Weights of a small image classifier.
Training: normuon at rate 0.0078, batches of 256.
Data: trained on numbers of one to four digits printed on busy colour backdrops, 147500 training examples, 15.3 epochs.
Rows from block 4 of a small image classifier, named by matrix and row number. Rows with one number belong to one neuron. Each number is 50 + 12 x the weight over its row's rms, rounded and kept within 0 to 99. All counts start at 0.
After each neuron's rows are labels from the 100 images, of 14848, where the neuron reaches its highest value: "top examples" is what is common among them. Only what is clearly more common there than usual is listed. The data: numbers of one to four digits printed on busy colour backdrops. In brackets: how many of the 100.
# fc1: MLP up (model.blocks.4.mlp.fc1.weight, 576x192), inputs 0-191
# fc2: MLP down (model.blocks.4.mlp.fc2.weight, 192x576, transposed), outputs 0-191

fc1.378:46 51 66 30 50 29 49 36 63 46 56 74 22 67 20 56 38 53 69 55 54 53 48 60 69 74 48 63 73 37 68 50 37 48 43 50 64 76 53 44 37 42 38 73 60 47 43 56 56 40 53 40 58 53 57 60 56 55 41 45 56 60 32 68 48 27 18 53 56 70 59 51 33 72 58 48 59 35 50 57 51 49 80 38 58 35 30 52 39 40 39 71 41 56 39 52 50 39 35 46 48 39 51 17 68 73 53 47 37 41 67 65 59 41 43 51 37 55 62 69 47 50 45 49 50 52 49 49 42 53 64 54 48 38 24 36 52 33 55 56 36 55 33 45 48 49 47 61 44 41 45 38 58 49 47 66 61 59 37 65 52 51 63 44 61 53 48 61 58 55 44 40 70 42 58 53 35 49 59 56 49 57 64 72 44 32 69 37 57 54 60 48
fc2.378:47 47 40 34 55 56 54 36 37 65 65 65 63 39 41 54 70 47 59 58 56 28 50 45 45 56 49 31 32 60 36 51 55 62 64 40 61 38 36 45 79 46 31 45 52 60 64 43 27 40 68 54 46 38 31 55 41 59 59 58 63 43 60 49 38 73 66 41 36 40 53 42 59 52 46 35 62 66 62 40 89 40 57 43 36 55 65 30 36 40 30 38 62 58 49 29 36 32 51 41 74 64 62 45 32 60 57 45 47 64 58 60 39 30 57 59 43 32 68 49 51 50 41 51 49 37 42 53 57 30 49 38 53 54 47 65 65 71 50 49 52 44 30 65 63 58 55 46 39 53 52 41 53 36 63 54 47 68 69 50 43 43 53 59 54 51 30 47 59 39 62 43 58 41 52 61 48 70 38 55 55 45 44 75 64 20 65 68 64 54 32 55
top examples: length: three (53); pink ink (37); white ink (35); last digit: 2 (35)

fc1.463:57 27 50 29 62 68 51 59 67 40 28 59 29 50 75 36 70 52 42 36 48 63 49 35 38 43 40 51 61 44 54 49 64 38 69 63 41 55 39 42 68 45 63 15 61 51 80 73 46 44 39 46 50 60 52 60 49 40 34 55 58 39 42 28 43 71 45 48 43 54 36 50 60 50 56 65 58 33 38 60 50 67 50 34 57 46 47 54 61 34 76 50 40 38 41 30 37 32 67 72 82 57 53 47 45 61 50 63 60 46 58 54 67 34 60 48 39 49 56 61 59 62 43 64 22 21 63 41 57 59 43 45 42 49 43 48 55 53 56 62 44 50 64 56 58 44 49 54 41 54 58 44 67 36 35 48 31 38 46 35 50 41 59 26 39 43 54 35 51 66 76 48 60 63 55 53 62 60 52 53 53 47 50 37 33 53 67 51 45 48 51 46
fc2.463:64 34 28 48 47 50 64 43 74 64 40 38 57 38 63 62 42 54 49 55 61 57 49 63 62 53 46 57 61 74 35 32 49 63 50 55 56 50 57 51 38 56 30 59 51 71 40 61 43 45 37 52 34 42 60 43 60 56 59 57 46 69 62 67 56 56 38 51 57 70 52 54 66 39 52 38 46 62 63 46 32 58 60 59 51 46 76 42 64 56 33 19 46 72 28 55 69 63 68 40 56 56 48 49 63 64 56 28 60 43 24 84 67 68 41 35 44 39 62 57 56 42 64 44 61 52 57 41 44 33 56 64 39 54 52 47 24 57 34 49 58 44 44 50 54 45 33 62 24 33 47 58 26 52 46 47 67 54 53 59 60 65 55 50 50 63 55 57 34 50 57 68 30 71 57 45 54 41 22 51 48 45 43 57 59 70 39 41 43 41 60 38
top examples: orange ink (70); length: one (61)

fc1.229:64 41 46 47 50 46 67 68 48 48 44 44 30 59 55 71 43 52 43 65 57 42 41 38 63 69 57 39 45 29 32 47 24 52 60 42 53 39 59 46 58 48 45 59 59 61 56 49 32 66 49 43 56 45 33 74 50 67 20 56 58 47 43 35 35 49 45 56 72 44 33 73 60 38 55 47 42 60 32 36 33 49 67 48 46 42 55 38 48 55 34 59 61 61 24 60 59 49 69 62 78 57 57 59 65 53 22 44 52 42 48 44 57 33 30 39 32 33 40 60 53 67 51 62 29 39 56 71 43 45 66 24 30 66 49 49 50 58 34 63 64 47 61 42 59 57 56 50 50 43 48 60 66 49 52 38 42 39 51 54 67 37 30 58 41 48 54 28 76 39 37 65 46 46 39 47 41 58 63 53 31 68 35 62 47 32 47 57 56 50 59 49
fc2.229:41 47 25 57 74 44 48 52 60 57 69 47 72 28 38 42 29 65 54 49 35 67 60 63 51 38 47 59 44 70 38 58 58 56 40 52 46 61 41 58 44 54 46 78 68 46 60 52 54 75 59 62 52 41 51 52 52 45 53 45 48 52 45 52 56 81 39 58 45 62 60 57 38 44 56 52 37 55 36 68 81 47 45 67 45 55 42 47 59 71 56 52 57 55 59 49 45 54 63 49 23 29 51 58 54 44 53 49 38 32 47 55 50 42 59 48 58 69 42 45 71 50 52 45 43 46 36 17 37 53 69 72 49 68 52 43 50 41 35 61 45 54 50 33 37 45 56 49 48 44 30 34 08 47 63 32 36 41 43 50 61 75 53 51 47 40 70 43 28 44 64 45 58 41 58 52 58 45 24 62 71 42 45 53 45 47 70 54 67 43 55 50
top examples: orange ink (55)

fc1.336:64 69 42 52 65 42 54 47 62 52 52 43 27 67 61 63 55 32 59 59 75 61 26 52 47 51 60 64 62 51 37 62 63 58 41 32 64 62 54 29 49 58 65 43 51 36 79 47 64 52 34 41 48 41 69 56 45 38 48 23 65 52 46 40 57 51 46 69 42 18 44 37 35 62 33 33 32 59 44 43 41 58 66 71 42 68 39 40 45 51 30 54 26 56 43 35 75 26 50 59 70 51 64 58 20 59 35 52 57 32 39 54 55 35 50 40 45 42 67 48 45 66 51 53 44 47 51 44 42 43 62 50 35 27 49 41 40 52 60 55 48 57 65 58 67 53 39 60 62 34 48 41 47 54 60 61 42 52 57 37 57 41 36 54 37 35 53 58 61 56 33 47 45 71 29 49 36 52 50 65 51 45 48 40 57 62 55 63 63 45 71 59
fc2.336:60 49 68 40 41 56 44 30 37 66 49 41 60 45 41 43 32 62 32 22 42 58 40 51 72 62 33 58 28 38 69 43 40 62 31 46 51 41 45 39 56 64 61 57 41 33 38 40 45 54 47 33 39 42 50 53 70 54 35 58 54 47 63 46 54 60 60 56 75 55 64 50 59 27 36 54 68 44 59 54 44 54 34 31 42 35 68 36 54 55 69 53 57 57 42 60 47 58 34 44 43 36 50 28 59 68 47 48 64 71 20 57 65 58 62 34 53 43 31 71 41 66 49 39 25 66 63 56 70 59 64 52 65 45 55 44 51 57 39 47 54 46 44 37 64 38 60 29 39 63 46 34 44 63 47 56 63 41 45 39 29 70 62 68 61 59 35 62 34 57 60 38 55 57 47 48 40 38 47 57 70 51 39 27 62 39 63 51 53 58 41 42
top examples: yellow ink (87)

fc1.251:44 59 58 50 59 36 43 27 55 54 51 37 25 59 51 59 36 49 55 52 53 34 63 59 64 52 64 50 56 44 38 64 18 61 50 31 34 55 58 51 28 59 54 36 15 34 61 66 51 64 37 54 28 48 52 53 67 54 68 59 56 35 49 44 55 42 35 63 63 40 24 46 63 56 51 63 36 45 42 75 68 54 39 53 47 65 57 61 53 40 55 52 50 51 47 51 30 35 38 54 41 51 54 49 70 66 39 50 38 44 58 54 30 50 66 51 44 32 47 40 50 50 44 33 41 54 35 52 73 46 54 49 28 52 61 54 49 57 46 57 58 46 48 25 32 42 46 54 55 21 47 70 50 68 52 35 62 47 44 50 53 36 62 43 53 26 78 31 55 49 30 44 63 38 46 34 10 51 55 29 45 55 58 41 51 37 49 54 45 63 65 52
fc2.251:24 63 56 46 52 52 44 45 56 66 54 36 34 42 52 32 50 51 48 46 52 27 51 62 33 54 49 72 52 49 48 46 46 43 52 49 35 63 65 39 45 41 65 72 56 61 58 61 39 38 62 74 36 64 24 44 46 36 64 50 81 40 43 41 39 38 68 53 41 63 53 61 40 36 70 52 71 43 62 53 43 66 46 39 43 40 57 23 69 34 50 35 50 64 44 52 49 43 54 58 55 75 61 32 42 55 47 71 52 47 30 49 66 55 55 33 55 71 47 45 30 40 66 58 59 53 38 58 49 72 46 47 61 60 46 43 64 58 60 48 61 52 42 53 54 74 62 49 40 57 47 52 60 40 50 56 37 58 50 40 79 51 46 29 77 34 57 51 64 60 55 63 64 49 37 26 35 43 51 52 62 41 77 38 31 39 47 52 42 26 38 51
top examples: on a plate (72); white ink (34); grey ink (32); last digit: 7 (26)

fc1.292:58 58 63 49 61 50 37 47 11 38 65 56 33 42 53 72 30 61 79 64 63 67 37 49 60 39 59 42 28 61 70 56 59 48 59 76 60 49 45 37 50 59 71 62 56 47 77 47 52 47 62 37 38 43 48 46 48 45 59 47 34 47 38 42 46 69 49 40 54 39 31 35 32 79 59 36 59 60 43 62 53 46 47 41 48 66 68 53 37 71 45 56 54 37 22 73 66 57 46 65 53 60 43 58 43 51 58 37 53 46 68 31 45 36 52 38 58 50 42 47 60 60 53 38 53 50 70 65 65 59 44 32 68 71 45 49 53 65 46 60 40 63 44 43 56 54 38 75 52 60 55 60 38 61 61 63 32 43 28 51 52 43 40 40 36 46 38 56 53 43 42 44 33 45 50 61 22 59 37 44 42 42 59 65 55 59 42 49 53 59 40 52
fc2.292:56 61 33 55 54 63 45 68 56 50 44 42 66 54 42 58 69 58 40 68 39 50 56 45 62 63 59 41 60 50 38 51 49 39 44 43 57 42 41 69 55 30 28 34 32 54 31 57 70 43 49 47 54 52 71 31 70 63 40 36 59 50 59 49 35 46 58 34 62 60 78 55 50 37 41 66 50 64 59 29 28 61 40 37 67 41 56 21 39 44 47 71 46 51 66 42 48 38 68 77 42 40 65 31 60 64 47 42 67 63 52 48 46 39 52 62 29 39 54 34 52 52 55 49 58 58 53 36 52 52 58 59 36 71 66 43 48 33 63 54 46 57 44 64 37 49 44 27 35 07 55 65 48 48 18 44 68 44 49 49 53 57 58 57 47 48 45 40 55 54 60 41 46 39 53 39 49 53 52 75 53 40 57 50 73 39 69 57 57 51 54 36
top examples: length: three (74); brown ink (59)

fc1.464:49 60 19 51 57 35 70 61 44 63 40 75 44 44 56 73 51 34 65 58 55 30 25 58 58 48 63 52 30 54 50 56 49 61 38 28 40 87 52 57 65 40 44 32 45 70 55 50 42 37 46 58 61 44 62 62 37 56 64 47 47 51 51 48 65 72 52 60 67 71 47 47 55 59 42 48 58 53 47 33 62 54 57 69 55 44 53 44 51 46 60 56 27 50 49 53 40 45 45 38 55 54 40 45 40 73 41 63 67 63 47 60 45 45 54 64 52 37 50 41 65 43 47 74 48 58 80 53 43 53 48 35 38 66 52 64 58 59 31 64 43 49 53 60 53 43 54 61 72 39 53 51 48 62 62 43 39 61 56 61 22 31 49 69 41 65 30 52 45 45 49 37 54 48 38 16 49 60 43 28 65 54 43 48 57 74 49 36 52 39 60 70
fc2.464:73 46 52 42 46 46 48 44 51 42 54 35 45 51 44 55 63 39 41 48 36 49 38 49 54 75 42 36 42 36 60 43 57 42 73 65 59 48 50 33 41 47 53 57 42 43 25 30 58 42 67 62 50 20 58 46 48 56 56 46 29 58 58 52 65 72 51 46 61 46 70 44 60 41 45 40 51 56 33 64 57 37 49 51 30 62 54 59 73 45 20 57 58 49 46 36 59 51 47 45 45 44 48 68 59 42 44 32 38 30 45 29 77 27 42 40 37 49 71 30 52 49 60 55 60 80 44 47 40 52 61 41 39 53 39 55 43 77 55 51 50 59 42 67 38 38 53 37 23 70 40 42 57 42 68 67 54 55 46 30 50 59 40 53 33 51 49 55 38 31 51 54 58 55 29 45 73 32 62 42 35 52 34 69 59 26 65 40 36 45 48 43
top examples: length: three (51); grey ink (50)

fc1.568:49 56 30 61 51 42 56 62 38 61 49 52 47 76 53 50 48 45 47 34 44 58 48 67 39 53 45 46 41 44 44 47 19 58 18 60 41 56 36 51 23 63 54 32 31 49 44 62 44 47 19 67 64 50 38 61 45 51 55 34 76 67 48 47 51 57 51 51 43 54 34 54 48 36 62 47 69 42 61 50 52 46 62 49 55 65 50 44 56 67 36 29 42 57 62 72 54 61 41 35 49 59 21 60 40 28 49 67 57 37 46 44 43 48 52 38 45 59 51 62 66 54 27 19 51 32 61 55 46 66 53 52 68 67 39 31 48 42 49 63 51 61 44 77 64 47 64 55 66 47 47 45 61 55 42 44 39 61 48 50 38 48 48 42 53 69 48 35 58 66 28 32 61 40 48 49 53 41 46 52 42 62 30 31 52 63 56 40 45 37 37 82
fc2.568:78 53 39 64 37 66 50 52 70 45 52 57 59 32 46 43 60 62 67 76 44 47 31 56 68 44 46 55 48 70 51 51 66 64 47 46 56 39 46 59 44 50 53 54 32 44 53 72 63 45 44 61 33 36 57 48 57 65 57 51 52 48 31 55 27 51 70 40 53 35 49 54 60 67 58 42 66 70 54 44 57 61 37 42 93 39 63 38 69 49 52 67 56 50 62 58 53 52 49 33 47 40 38 66 42 54 56 52 47 69 34 37 51 44 34 28 56 32 58 32 55 52 40 66 41 50 71 58 40 42 61 34 51 64 66 51 47 50 64 46 49 55 47 54 52 33 34 49 83 63 50 60 38 40 44 45 59 41 65 41 37 59 40 64 42 69 52 60 45 44 60 40 59 46 33 65 46 39 65 62 69 51 40 46 71 54 52 30 48 65 54 85
top examples: on a plate (88); green ink (31)

fc1.153:61 55 35 52 33 65 49 38 55 54 60 46 49 43 55 46 52 59 46 33 54 68 35 65 55 52 37 58 65 38 43 48 38 50 53 59 34 53 43 47 66 54 61 62 40 59 47 56 40 42 49 50 62 36 66 39 76 30 63 48 69 57 54 66 57 27 43 20 47 53 38 62 50 56 48 39 58 31 45 42 52 33 47 21 59 49 45 48 52 37 55 38 56 43 46 47 45 50 50 60 56 59 37 46 69 53 37 41 51 38 51 64 43 53 45 49 34 43 66 63 46 76 66 64 86 68 24 47 42 32 50 57 40 75 30 32 51 40 72 48 68 47 68 62 33 68 50 57 54 43 36 37 52 58 65 58 63 86 41 34 64 40 37 20 27 58 49 48 55 53 59 42 48 54 27 58 44 44 68 41 56 55 58 45 52 39 58 50 56 35 45 44
fc2.153:51 37 50 59 70 40 57 54 47 64 49 69 55 31 46 34 38 39 65 63 48 49 65 43 39 38 36 46 38 36 50 52 46 61 59 45 50 41 50 27 48 53 48 47 38 51 54 77 43 46 47 57 50 50 45 47 39 40 70 15 46 49 56 53 63 57 40 50 52 53 44 50 28 66 35 50 58 57 55 53 63 37 68 58 56 54 65 77 52 57 56 65 59 63 69 60 56 54 67 39 51 66 37 59 47 40 31 37 76 51 39 42 51 57 62 50 57 69 32 51 61 62 48 38 29 32 70 27 55 45 66 32 57 41 38 43 40 36 58 40 29 47 28 71 52 56 52 50 47 65 50 49 71 48 40 47 17 44 50 51 48 40 55 64 54 15 32 52 65 57 65 63 40 31 56 41 62 67 66 69 38 43 58 71 49 43 44 35 52 53 67 54
top examples: orange ink (67); length: four (54); yellow ink (29)

fc1.272:50 11 46 62 46 59 54 53 64 52 68 53 74 55 47 42 86 51 43 60 77 41 48 45 59 30 57 51 68 64 51 45 45 54 55 43 40 58 50 48 51 35 55 55 48 41 69 42 48 63 66 67 56 58 64 39 46 44 40 46 58 70 46 52 51 28 43 29 50 24 53 37 39 61 42 68 37 66 56 26 56 49 18 51 30 38 54 54 43 65 59 36 75 50 50 20 63 51 32 45 52 51 71 68 56 35 48 59 75 40 44 43 44 41 35 44 41 46 61 63 44 52 51 55 41 60 30 29 41 39 38 49 42 72 48 53 55 51 49 54 64 61 34 21 45 54 46 58 59 32 35 54 33 64 70 44 45 41 58 53 41 55 54 44 40 57 28 64 42 45 56 47 68 48 61 48 46 43 46 63 41 58 35 48 51 51 51 35 66 52 51 53
fc2.272:32 51 63 30 52 55 52 65 55 43 41 27 38 35 61 51 46 46 43 34 30 52 61 54 38 54 39 59 33 44 30 63 67 38 45 57 56 36 38 64 60 70 62 50 51 72 44 60 57 30 70 32 50 50 45 60 57 58 59 42 51 49 58 53 52 62 36 48 58 69 64 59 49 37 26 38 56 44 43 51 50 46 66 48 61 60 49 53 65 49 35 59 20 40 45 84 41 50 49 62 58 52 39 40 54 23 47 39 36 60 47 52 58 61 78 80 60 52 39 43 70 60 45 55 71 47 65 62 54 59 54 50 63 23 83 48 46 56 60 55 27 52 57 62 45 39 62 39 42 61 67 56 50 28 43 60 62 66 36 47 61 50 37 60 53 63 68 49 45 38 63 54 39 56 47 67 33 36 68 40 51 33 56 42 47 59 53 55 34 45 50 46
top examples: yellow ink (80)

fc1.382:43 55 71 43 74 44 39 52 57 61 67 49 66 56 53 69 55 53 40 46 40 54 53 55 51 66 40 70 44 61 58 45 60 47 63 53 25 44 46 62 49 54 52 42 27 29 62 52 63 38 50 35 36 65 37 35 44 32 39 61 46 67 56 57 53 24 48 40 67 59 63 55 45 29 32 66 59 54 26 56 36 58 65 50 56 56 57 43 42 55 52 52 33 31 80 20 29 65 42 56 71 21 42 41 45 70 72 42 34 47 51 39 37 28 38 30 62 51 40 66 56 41 52 68 63 36 53 51 63 59 53 40 44 57 56 48 64 33 50 44 53 59 49 44 59 35 53 46 74 64 52 40 49 52 41 54 42 60 71 61 33 49 34 32 74 47 44 45 38 42 71 61 59 38 48 60 68 47 62 54 54 46 60 58 47 55 39 53 48 35 43 45
fc2.382:55 53 54 39 44 66 64 56 61 43 48 72 58 47 57 25 49 33 43 43 55 46 43 46 62 42 69 34 51 48 43 57 43 36 47 34 81 48 52 31 47 56 49 58 60 77 44 56 45 70 59 58 50 39 64 63 52 55 71 47 61 32 40 45 36 66 33 51 33 45 27 47 54 58 53 15 49 47 77 43 77 42 41 53 57 64 59 40 48 52 54 65 57 48 31 54 69 39 57 57 31 67 51 69 62 39 37 63 72 56 60 55 73 68 56 73 50 55 62 23 43 62 56 30 41 71 55 41 22 31 53 62 49 36 60 44 39 61 48 65 33 46 45 58 46 58 31 60 34 49 38 53 41 42 56 39 50 44 39 32 54 46 70 66 47 67 59 58 54 52 44 26 47 59 41 33 43 51 57 50 46 51 43 56 45 49 48 52 50 52 50 31
top examples: yellow ink (39); first digit: 7 (32); red ink (30)

fc1.58:60 54 44 65 55 47 66 54 47 39 48 37 52 44 53 69 55 45 45 34 78 69 29 46 63 57 73 53 53 58 49 63 42 59 62 62 31 58 31 41 63 34 59 40 61 53 38 72 60 57 46 67 63 71 49 57 45 40 56 38 34 48 38 64 30 47 66 46 68 52 54 46 42 65 66 49 56 48 42 51 70 55 39 37 60 65 41 34 58 59 59 67 30 64 60 28 40 48 64 49 55 61 72 42 43 58 59 56 45 42 34 60 28 63 40 42 53 55 24 59 52 46 41 70 44 39 54 40 63 54 38 50 65 44 64 52 66 45 60 48 33 72 48 47 42 27 52 48 52 66 74 34 62 50 33 46 35 51 16 42 51 47 55 39 37 58 54 51 52 36 37 45 49 71 57 35 40 57 37 66 58 24 34 66 49 55 32 51 42 52 44 33
fc2.58:28 63 55 69 42 61 47 47 72 64 47 80 58 51 69 24 71 44 40 37 37 32 67 54 23 49 46 41 41 48 23 51 68 60 54 52 48 55 46 61 39 62 28 54 55 36 46 43 58 44 57 48 70 39 50 49 38 41 37 41 36 48 52 52 38 38 38 55 27 46 40 47 71 63 60 49 50 50 53 59 60 48 30 54 45 38 45 59 63 50 55 48 41 56 45 22 64 36 41 46 90 58 35 61 33 47 48 56 51 44 53 55 54 44 40 54 48 58 57 63 50 40 54 43 49 44 58 60 45 44 55 44 52 61 46 42 39 53 49 57 57 59 47 21 67 46 52 54 28 71 68 73 39 52 53 41 60 47 42 46 36 39 74 47 75 72 43 64 52 58 61 49 50 39 64 44 36 47 32 32 67 51 60 55 48 73 40 39 83 51 61 43
top examples: length: three (66); black ink (55); brown ink (30); last digit: 3 (26)

fc1.193:46 50 38 55 47 44 49 40 44 38 46 44 44 31 25 68 36 54 53 62 75 53 42 44 55 53 38 39 52 55 74 48 46 67 44 67 32 63 33 39 60 57 50 60 45 57 46 25 50 64 42 38 50 39 69 43 57 46 39 58 59 44 79 59 32 67 59 50 68 55 47 59 45 49 34 49 50 47 33 38 47 65 54 57 75 56 67 50 59 49 49 57 42 45 73 55 59 48 39 44 54 53 42 58 37 48 38 54 42 68 39 65 42 48 29 25 53 50 32 38 66 63 40 60 18 59 61 58 71 34 45 71 46 47 37 54 78 51 46 61 24 43 48 38 55 57 43 46 51 46 58 06 49 46 41 62 57 57 56 44 51 63 58 41 51 76 67 34 38 47 40 47 54 44 56 43 51 70 53 54 56 61 26 45 61 50 60 46 37 72 52 31
fc2.193:53 65 48 45 36 70 62 53 58 57 50 29 61 54 51 43 48 51 54 21 56 67 52 60 56 37 54 70 41 72 46 65 29 35 36 39 43 34 64 58 50 67 64 49 37 55 71 43 44 48 67 58 52 30 61 59 43 51 69 56 25 55 52 52 43 46 71 36 53 33 61 58 63 57 72 43 67 29 60 56 55 43 45 67 42 48 38 48 44 58 49 35 18 66 72 50 69 50 46 44 53 52 54 40 23 57 48 31 56 36 56 72 54 48 59 49 55 40 58 47 44 63 39 26 52 44 79 47 35 58 72 44 57 59 55 39 46 47 51 33 61 50 44 60 45 53 71 54 36 37 47 69 61 53 49 58 54 67 58 53 63 50 57 63 54 53 61 50 62 56 62 32 85 54 31 46 32 57 45 32 46 38 64 55 51 43 33 51 60 54 35 31
top examples: length: three (62); white ink (41); pink ink (28)

fc1.175:50 35 56 57 72 58 40 31 42 50 38 44 42 57 73 44 53 58 48 56 43 45 64 52 36 51 55 54 31 26 37 53 58 40 25 78 74 65 55 45 31 50 66 57 36 51 63 59 43 67 51 55 39 71 47 71 72 69 60 14 42 53 42 56 43 62 49 27 51 53 69 38 44 45 47 45 57 33 42 46 43 48 48 51 40 48 34 47 51 53 46 56 37 51 59 39 57 53 60 60 58 37 70 39 76 49 46 53 26 40 66 52 60 47 51 43 58 62 53 75 33 56 31 43 56 59 68 54 52 36 46 49 33 67 54 50 64 47 47 75 36 54 47 44 11 35 55 51 49 47 55 67 50 58 39 48 63 37 49 46 66 42 53 43 47 38 59 34 58 47 65 62 52 52 45 47 55 49 49 34 52 22 56 50 44 68 58 54 42 58 54 85
fc2.175:59 44 45 58 44 46 40 60 63 58 64 55 49 42 42 41 56 56 49 54 33 41 39 50 41 56 44 52 72 58 65 55 53 46 67 28 47 46 43 57 40 30 54 34 40 48 36 27 70 38 63 56 55 55 57 49 35 28 37 53 65 50 65 58 50 49 47 63 64 40 51 43 61 31 41 45 30 65 48 42 53 56 62 64 53 60 36 57 49 64 49 64 41 59 54 59 64 44 61 37 73 46 16 60 34 51 46 39 52 57 37 39 49 46 44 64 75 35 37 48 55 64 87 57 30 27 33 61 60 33 65 47 56 44 64 48 48 64 61 41 41 63 33 72 60 64 60 26 45 57 36 55 70 20 46 63 44 58 61 37 38 40 37 47 44 55 50 33 48 70 46 35 51 64 51 52 42 74 54 54 42 43 53 68 50 31 39 42 49 75 34 54
top examples: orange ink (37); pink ink (33)

fc1.418:48 52 62 40 42 61 37 57 64 63 58 63 51 46 31 47 65 47 43 71 62 80 72 35 30 49 51 70 49 44 54 35 58 53 56 47 73 66 44 45 77 54 49 54 39 44 34 65 42 53 65 39 65 55 51 52 32 50 35 77 33 67 56 51 79 45 27 47 58 42 46 46 45 53 29 45 70 42 47 38 53 44 41 42 69 64 52 36 69 64 72 56 50 45 45 31 44 53 38 52 45 35 62 27 60 47 58 41 57 55 56 46 51 34 40 48 57 43 54 42 50 51 64 54 47 45 61 43 33 49 68 54 56 41 56 53 49 44 56 64 53 58 36 72 51 39 37 26 49 42 29 45 63 43 63 67 43 38 65 50 44 72 49 58 43 28 42 53 42 62 56 50 63 54 34 42 42 49 47 29 44 59 57 64 36 35 18 35 69 41 39 73
fc2.418:53 46 59 32 59 46 59 50 57 44 65 51 60 41 78 36 58 56 50 18 35 23 37 61 75 53 62 34 57 61 40 71 27 44 47 27 43 50 56 49 55 42 48 48 44 64 69 27 59 42 50 62 38 54 51 64 49 56 81 44 61 42 68 47 15 60 54 37 46 60 51 54 46 38 61 39 41 47 57 37 85 59 60 66 45 49 39 49 38 29 26 42 35 62 57 47 36 31 53 58 57 72 35 53 41 37 48 68 48 36 60 42 55 46 71 69 39 57 58 50 56 49 52 60 55 65 56 43 61 43 56 37 42 42 55 46 57 49 67 29 51 50 53 37 54 48 37 61 50 46 65 59 45 38 55 45 56 66 42 56 57 52 56 35 51 67 57 42 49 23 56 58 35 49 62 41 62 33 58 65 56 41 54 62 63 67 62 51 37 50 62 31
top examples: yellow ink (90); length: one (60)

fc1.507:59 52 55 58 56 57 45 47 50 51 55 52 61 48 58 58 50 64 54 26 51 53 23 44 59 60 36 52 43 39 42 52 54 54 60 54 61 54 87 60 49 43 66 83 61 56 43 45 47 73 69 51 61 30 43 44 47 46 49 37 60 48 50 78 50 80 55 62 40 69 61 56 14 34 60 67 65 68 47 39 43 58 35 69 48 47 38 40 52 52 57 71 45 45 58 31 36 37 47 51 69 48 59 43 64 55 71 56 48 73 49 48 44 56 55 44 53 47 52 57 45 56 26 54 79 54 52 56 58 48 72 42 22 55 48 48 33 63 54 35 61 35 44 50 47 38 67 65 39 45 32 44 34 58 54 61 49 51 55 56 38 43 55 47 53 33 38 58 43 61 62 28 57 65 59 26 60 44 41 65 39 46 51 50 50 39 49 74 72 37 52 63
fc2.507:35 24 44 47 53 48 52 47 55 44 56 44 47 33 42 25 37 60 43 63 44 27 43 61 44 21 63 43 42 57 71 52 72 45 47 41 67 56 30 46 42 64 58 36 42 44 46 49 60 41 54 36 49 74 67 61 41 45 41 52 34 46 72 37 29 52 52 48 62 58 56 62 57 54 19 27 40 69 64 34 52 45 48 32 63 55 55 37 34 78 59 51 42 29 54 51 65 41 43 58 30 62 40 53 67 64 40 35 48 47 36 57 35 14 58 47 63 57 42 53 79 50 62 65 59 56 44 38 46 47 52 48 55 52 64 59 55 50 60 53 43 65 36 54 40 57 42 44 59 33 60 43 44 48 49 44 67 67 59 62 48 49 50 31 42 62 50 42 60 17 47 54 57 29 38 40 30 51 63 45 43 49 59 57 62 61 55 26 58 60 45 53
top examples: yellow ink (39)

fc1.517:49 49 63 48 65 60 64 55 59 62 43 57 68 57 54 51 55 46 42 34 71 53 50 70 66 37 73 19 25 36 51 56 41 41 65 38 49 72 56 39 48 47 53 44 43 45 50 37 56 32 40 43 55 17 40 43 60 43 56 60 56 61 47 39 41 47 41 32 65 68 52 54 41 35 27 56 59 26 41 56 46 44 39 50 62 33 40 38 35 41 59 70 52 35 48 62 68 56 59 37 73 46 75 35 38 56 50 59 39 54 35 46 70 45 52 51 72 49 60 52 33 31 70 39 52 71 53 52 63 31 56 54 40 53 34 36 39 30 64 64 57 50 34 59 44 49 48 50 63 38 46 16 49 63 41 39 52 41 54 35 48 61 56 42 43 45 60 34 63 29 62 57 62 73 39 55 53 43 50 45 54 34 49 42 58 35 40 52 36 33 50 37
fc2.517:50 68 25 59 68 49 62 41 35 39 58 38 54 23 39 52 59 39 44 48 41 74 55 56 55 35 61 52 44 48 55 54 61 67 49 34 52 50 39 59 41 48 48 46 66 68 80 54 48 61 46 76 54 53 30 55 42 54 61 35 56 74 45 38 38 65 37 58 47 47 47 71 30 41 71 55 69 46 61 42 59 49 35 69 53 63 76 32 57 48 41 27 56 67 52 46 36 55 32 69 45 66 43 58 36 50 43 74 63 34 49 58 63 44 45 52 29 47 60 49 54 55 59 46 50 60 49 31 51 25 45 44 59 50 60 62 58 46 49 30 56 60 50 68 72 43 60 38 37 64 80 61 54 29 78 58 44 67 57 65 49 69 34 59 68 47 46 54 52 41 51 54 36 43 46 48 43 54 60 43 53 40 48 44 61 63 49 35 64 56 40 35
top examples: orange ink (65); length: two (58); pink ink (26)